config.toml
encoder_arch = "mobilenet_v2"
model = "spectrogram VQ-VAE"
dataset = "notes from a synthesiser with random patches"
train_examples = 78125
n_mels = 64
hop_length = 160
input = "log_mel"
win_length = 512
bottleneck = "vq"
downsampling_factor = 8
encoder_norm = "batchnorm"
encoder_activation = "relu6"
encoder_depths = [3, 3, 3, 3]
encoder_kernel_size = 5
encoder_stem = "single"
encoder_expansion = 4
encoder_widths = [16, 32, 64, 128]
loss = "l1"
latent_channels = 4
decoder_norm = "batchnorm"
decoder_activation = "leaky_relu"
decoder_widths = [64, 128, 256, 256]
decoder_blocks_per_level = 1
decoder_block = "basic"
decoder_attention = true
decoder_upsampling = "transposed_conv"
codebook_size = 512
init = "lecun_normal"
residual_init = "zero_last"
optimizer = "soap"
beta2 = 0.99
lr = 0.0025
beta1 = 0.95
shampoo_beta = 0.99
eps = 1e-08
precondition_frequency = 50
max_precond_dim = 1024
merge_dims = true
one_sided = false
adamw_lr_other_params = 0.0014
grad_clip = 1.0
ema_decay = 0.995
steps = 6600
batch_size = 64
epochs = 5.4
lr_schedule = "wsd_sqrt"
decay_fraction = 0.4
final_lr_fraction = 0
warmup_steps = 190
weight_decay = 0.0
adamw_weight_decay_other_params = 0
Rows from block 10 of the encoder, named by matrix and row number. Each number is 200 + 40 x the weight over its row's rms, rounded and kept within 0 to 999. All counts start at 0. After the name is the row's rms in percent of the matrix's.
# convs0: expand pointwise conv (encoder.blocks.10.convs.0.weight, 512x128x1x1), inputs 0-127
convs0.166,090,235,221,177,159,213,213,190,123,267,197,179,237,223,200,174,223,166,179,184,186,218,241,152,179,213,180,171,231,257,242,162,223,191,220,188,196,284,196,149,176,164,231,214,228,257,190,182,273,207,220,138,188,193,215,165,176,231,193,197,229,156,165,238,249,243,187,234,276,173,219,234,246,276,122,243,184,165,187,174,189,160,231,312,146,120,191,198,142,191,227,171,248,186,177,212,200,147,218,124,237,182,240,271,217,138,209,236,209,323,217,228,111,201,276,220,222,195,263,180,261,178,249,165,201,175,145,202,186
convs0.167,107,198,177,195,186,199,192,151,151,150,261,239,232,186,215,240,178,139,136,180,220,179,247,157,186,167,187,256,273,144,177,145,232,175,199,214,162,242,303,194,145,244,109,183,206,188,186,193,258,175,176,212,272,116,185,234,133,141,148,198,143,213,249,257,223,180,234,148,184,152,155,207,227,197,202,241,234,203,240,96,170,183,255,257,158,153,147,224,192,232,185,219,165,219,235,145,181,174,245,264,252,213,171,204,183,263,182,223,214,182,187,180,183,264,262,145,220,143,191,217,222,136,172,210,246,172,241,218,196
convs0.168,118,186,240,158,178,136,268,204,167,164,257,230,257,158,137,131,167,145,156,212,215,132,216,235,211,142,213,214,127,232,176,239,186,170,220,140,249,202,135,153,179,210,233,191,218,166,173,180,234,145,208,229,175,146,166,228,209,200,186,266,210,232,177,135,139,188,183,133,250,202,225,215,179,289,164,158,224,233,154,180,134,216,186,167,126,202,230,158,156,244,238,209,223,206,288,145,223,181,150,173,234,134,223,161,157,220,231,262,233,173,272,189,166,310,160,183,191,151,214,187,207,194,220,200,206,167,233,251,213
convs0.169,117,186,191,196,190,192,197,110,215,214,169,231,186,163,173,168,163,212,219,191,215,195,245,184,204,209,251,185,200,192,192,222,193,204,189,247,182,147,243,218,187,181,312,149,218,194,253,223,255,226,212,214,287,205,184,167,137,214,210,161,203,150,201,217,253,190,129,247,171,142,124,212,124,222,262,235,270,207,152,214,249,206,223,146,220,201,235,128,206,144,195,157,325,141,148,184,216,223,138,150,199,232,194,167,191,245,142,210,117,199,187,189,160,221,204,243,175,163,232,203,185,232,209,235,250,328,194,233,136
convs0.170,090,239,171,242,180,222,210,239,205,242,224,162,201,227,176,181,184,187,169,129,181,182,236,224,157,292,208,173,282,249,248,232,176,182,220,238,235,218,190,217,213,188,196,236,234,222,171,166,190,173,270,214,176,161,202,210,209,179,213,251,156,202,130,253,109,177,221,134,174,190,252,204,194,281,252,207,169,229,203,242,240,199,128,154,201,179,279,208,162,146,147,216,158,167,196,156,148,199,157,152,224,196,153,175,203,110,204,120,266,157,89,141,204,205,220,216,188,236,84,198,238,223,265,224,230,200,214,193,167
convs0.171,099,184,239,166,183,149,175,223,183,254,151,219,192,244,161,191,227,265,163,241,209,257,276,206,243,159,215,207,138,160,211,176,178,207,211,115,185,254,152,220,193,231,172,210,181,231,181,245,170,238,195,156,219,183,179,245,255,152,256,261,245,209,207,191,194,199,179,199,214,172,265,131,204,183,208,236,232,234,230,226,212,162,180,208,141,125,112,213,177,139,240,191,279,223,189,186,178,192,216,188,316,174,206,205,178,252,120,237,287,235,217,160,185,111,144,157,170,158,243,182,205,273,135,259,241,239,223,194,183
convs0.172,100,195,214,187,157,264,245,202,110,204,150,176,193,248,188,157,230,181,154,180,159,216,240,252,195,184,236,114,191,180,197,208,210,166,146,204,163,193,256,213,112,233,159,236,251,143,181,142,206,98,247,215,205,193,186,119,258,163,197,150,182,195,184,242,173,274,224,205,217,254,170,263,243,191,196,239,194,199,201,219,160,216,229,225,235,239,269,198,202,215,214,129,246,154,188,174,206,227,140,135,228,167,136,166,221,146,161,257,226,203,238,208,209,229,190,224,203,178,164,114,229,105,178,270,201,215,111,203,161
convs0.173,100,186,279,191,225,174,205,251,230,126,151,210,191,181,224,182,285,178,208,253,287,207,290,246,173,164,174,145,207,252,184,181,123,267,210,185,229,233,211,169,247,209,169,181,167,143,117,192,191,152,91,253,247,148,222,212,162,221,240,198,275,200,238,155,223,139,241,145,286,197,205,206,225,192,173,201,203,207,240,195,157,259,225,245,224,193,220,235,119,262,213,170,274,146,192,225,211,244,185,200,182,222,177,230,222,118,183,211,220,238,172,258,246,212,141,226,219,186,168,237,222,234,190,234,242,175,202,202,197
convs0.174,113,249,263,187,185,229,211,231,156,209,226,160,246,190,197,164,195,196,243,254,161,188,158,229,191,235,205,191,190,105,212,156,190,263,208,150,138,167,175,254,206,209,146,243,242,174,122,230,182,207,180,210,216,181,171,124,280,219,148,259,159,224,124,240,142,160,236,169,218,150,199,181,163,238,183,245,197,228,150,163,206,164,276,267,167,235,162,244,150,281,200,167,196,173,224,93,233,194,224,196,215,290,197,175,156,225,167,216,272,241,165,208,198,165,141,233,190,171,179,254,253,132,221,257,185,204,158,207,204
convs0.175,088,250,213,193,202,176,144,179,251,156,211,267,171,197,260,216,255,243,170,198,177,190,153,231,158,189,160,157,237,217,212,230,204,138,208,160,221,146,188,193,274,184,187,225,195,184,173,152,228,181,207,192,193,196,159,162,271,188,253,124,169,220,239,175,228,167,270,133,213,139,199,250,238,152,245,186,222,259,209,162,152,194,209,215,200,291,236,234,225,224,247,176,157,198,163,226,179,182,252,257,272,207,198,241,245,219,216,139,125,219,145,171,266,201,129,264,123,218,219,210,160,208,190,146,133,132,285,263,181
convs0.176,096,223,189,175,184,202,167,189,329,136,266,185,159,192,227,219,215,235,166,221,191,245,308,292,217,210,270,198,177,233,197,187,165,227,82,227,228,275,235,289,245,202,226,184,178,182,246,234,187,179,182,234,211,205,182,141,215,131,171,173,182,249,194,210,281,221,223,194,200,252,265,158,211,162,252,221,158,261,224,241,176,193,213,188,246,241,239,217,153,194,229,215,222,153,210,174,186,109,188,216,170,238,241,204,154,185,204,193,243,210,224,228,239,218,189,236,211,236,248,242,248,228,251,225,150,248,231,237,263
convs0.177,104,189,157,250,232,216,176,136,122,163,225,195,276,158,213,172,208,244,273,179,241,196,236,277,214,151,200,195,175,216,230,154,161,189,197,136,222,276,205,209,280,123,179,223,211,250,196,210,258,218,248,164,145,227,271,240,174,221,201,212,172,226,213,194,146,178,181,97,239,188,186,219,184,269,218,153,213,135,179,216,259,169,170,177,186,202,261,213,222,134,215,207,182,226,176,166,208,162,261,198,192,204,243,184,212,172,215,234,264,180,177,163,178,157,161,204,121,190,180,152,102,168,177,205,103,160,221,283,185
convs0.178,096,186,212,245,172,223,181,223,229,155,232,173,252,168,259,229,161,174,152,151,117,210,208,144,220,272,283,140,270,217,171,212,190,216,288,205,243,271,254,153,200,206,263,160,213,180,151,203,209,186,183,239,211,217,246,203,175,196,168,220,249,184,133,197,219,204,154,132,213,147,230,242,144,170,213,235,166,145,223,207,139,207,259,218,212,301,191,209,147,151,211,179,206,162,149,173,192,202,167,167,202,169,171,184,210,235,176,106,152,175,242,198,256,244,257,231,162,199,227,154,232,168,200,178,194,173,160,211,324
convs0.179,105,198,170,192,116,215,188,193,242,144,238,230,224,131,200,257,181,215,297,325,160,175,243,195,256,223,204,254,167,180,194,191,216,266,148,173,283,178,224,212,142,119,223,304,166,213,190,180,188,209,143,159,233,194,179,198,220,142,154,219,143,178,225,186,200,206,188,218,181,180,268,173,169,197,188,163,227,160,227,158,179,165,198,139,158,202,244,192,199,203,205,205,202,136,187,289,231,172,253,233,137,234,251,195,189,208,139,203,191,251,251,177,177,217,294,173,264,216,252,179,263,228,203,195,185,205,163,232,249
convs0.180,094,245,201,182,172,192,197,206,180,213,260,238,269,279,268,175,159,186,223,165,214,209,245,168,172,139,192,178,162,232,263,183,189,84,203,181,219,154,222,249,225,215,156,244,177,176,234,183,210,171,242,180,296,275,182,182,152,216,216,253,63,205,186,217,234,174,158,224,196,228,160,230,223,144,250,258,158,216,230,250,137,184,222,234,257,258,172,141,196,211,172,192,186,207,193,174,197,140,118,228,111,264,198,200,167,181,187,178,182,213,156,231,140,189,213,254,223,249,206,210,222,197,156,191,250,265,192,191,157
convs0.181,092,159,161,189,189,216,176,302,203,276,180,256,147,139,150,246,214,233,159,168,264,121,150,269,187,223,184,165,144,195,197,212,232,187,120,199,91,189,185,232,176,202,222,229,228,179,201,239,217,264,231,210,247,210,194,133,166,269,164,192,205,227,164,240,231,239,173,225,254,235,210,166,220,196,227,175,213,142,222,240,210,202,223,175,147,205,263,171,197,260,225,247,265,249,167,252,234,182,255,141,247,268,138,204,173,162,207,173,192,178,227,159,170,112,221,170,163,186,237,211,169,196,112,178,140,167,188,187,192
convs0.182,095,160,264,128,266,168,205,200,122,131,212,215,228,206,213,193,145,246,179,187,221,157,159,150,184,173,205,267,225,177,222,153,239,214,200,223,210,172,226,193,184,240,137,211,247,179,244,183,223,135,226,200,259,158,176,139,232,245,205,226,258,225,202,227,191,218,152,205,208,158,181,231,200,201,169,232,181,169,130,191,265,202,181,189,137,230,173,221,123,151,191,193,243,129,127,180,246,174,172,89,121,209,191,168,175,207,207,209,254,294,176,209,173,184,262,273,196,262,150,308,250,229,197,201,195,204,151,203,212
convs0.183,092,257,197,171,204,225,147,158,233,176,274,184,179,169,218,177,188,179,139,187,214,182,244,253,201,201,268,145,219,242,165,285,243,194,250,187,241,163,176,225,164,240,194,205,173,244,140,173,232,176,231,221,237,194,225,206,123,228,177,177,183,305,182,170,219,168,251,265,160,133,148,155,179,198,255,255,176,249,181,235,193,152,191,143,235,166,277,226,236,227,232,199,197,190,196,214,209,234,270,114,227,297,223,190,287,146,206,231,223,238,183,202,127,201,221,180,241,190,137,239,179,229,163,234,190,121,189,209,135
convs0.184,091,269,194,300,199,240,124,162,201,173,278,220,192,169,186,158,220,140,194,151,133,164,243,181,236,234,208,212,214,212,122,176,166,256,179,160,221,202,227,180,183,190,193,208,157,258,285,229,217,186,218,194,156,191,130,200,166,211,134,170,223,192,197,213,193,195,210,109,201,213,177,152,208,180,292,176,279,200,260,240,217,208,249,206,162,232,210,250,196,99,186,135,205,174,161,180,204,200,169,224,208,270,199,193,243,213,137,195,226,252,166,247,275,131,203,209,199,184,214,237,160,189,171,110,212,171,275,146,172
convs0.185,105,218,215,201,224,260,209,237,257,151,155,181,115,163,265,152,190,214,239,234,236,199,101,175,237,218,235,260,245,163,238,116,211,162,250,209,182,180,197,221,220,225,185,225,241,173,152,195,163,265,175,220,134,246,166,181,240,156,201,225,228,191,247,250,211,210,216,87,240,260,239,148,215,212,217,163,202,219,144,189,156,197,214,181,166,156,212,259,206,231,221,183,184,258,139,251,221,120,273,297,176,175,147,231,142,254,188,207,205,203,237,198,231,218,234,246,166,160,161,264,189,149,246,198,209,200,176,237,156
convs0.186,097,170,195,276,216,173,194,215,139,207,221,230,149,242,205,168,157,160,163,146,229,207,201,237,236,221,246,229,256,169,143,247,146,222,205,278,171,163,197,227,212,178,227,285,188,210,178,182,195,166,225,169,207,133,169,254,209,203,188,210,190,234,254,238,148,203,199,195,168,165,235,274,180,183,177,158,174,301,177,166,192,182,187,271,176,192,125,204,192,205,207,221,148,213,228,187,180,207,199,146,176,178,327,166,151,160,225,335,181,212,198,140,209,139,243,185,172,172,133,155,182,207,225,91,195,177,217,251,188
convs0.187,105,202,232,202,197,288,211,204,153,184,204,181,264,145,157,208,127,150,227,207,142,166,118,243,151,182,234,203,222,225,224,146,232,217,201,284,208,196,133,170,199,210,185,147,138,179,191,186,181,244,188,182,225,221,160,237,274,237,189,191,184,286,166,219,261,100,228,240,197,144,135,241,153,214,226,200,221,251,223,206,201,162,199,204,250,258,185,205,290,235,254,203,186,104,255,88,231,197,166,181,169,244,205,158,255,212,176,212,160,273,235,205,144,217,211,229,164,178,186,179,181,267,206,188,190,209,229,226,200
convs0.188,114,200,153,160,188,216,194,239,135,171,191,248,205,228,142,153,159,192,177,176,255,246,204,230,277,230,228,213,200,174,124,156,192,191,189,164,156,206,275,184,192,140,138,247,166,199,261,145,205,216,233,284,196,190,188,234,194,266,276,210,197,184,200,127,182,247,158,149,262,204,202,192,217,251,225,221,173,222,205,199,176,200,130,178,187,123,207,198,167,177,143,209,255,172,206,202,240,229,170,278,259,152,216,218,174,245,163,208,249,233,231,259,249,216,253,210,76,246,126,201,240,172,207,148,112,202,230,194,177
convs0.189,098,204,193,237,219,212,181,96,156,178,222,247,232,152,110,198,291,167,200,215,117,222,216,228,234,152,165,238,173,256,223,237,203,188,156,218,208,250,274,215,254,186,215,153,223,100,155,173,215,242,188,204,267,204,192,226,193,124,287,250,186,167,230,169,210,217,155,278,176,181,211,203,236,229,191,169,149,180,206,123,227,159,189,157,146,217,206,213,195,206,185,135,207,159,124,174,181,249,249,190,217,246,229,181,244,280,126,227,229,181,172,202,238,143,191,226,173,209,140,171,166,212,195,234,162,175,121,209,203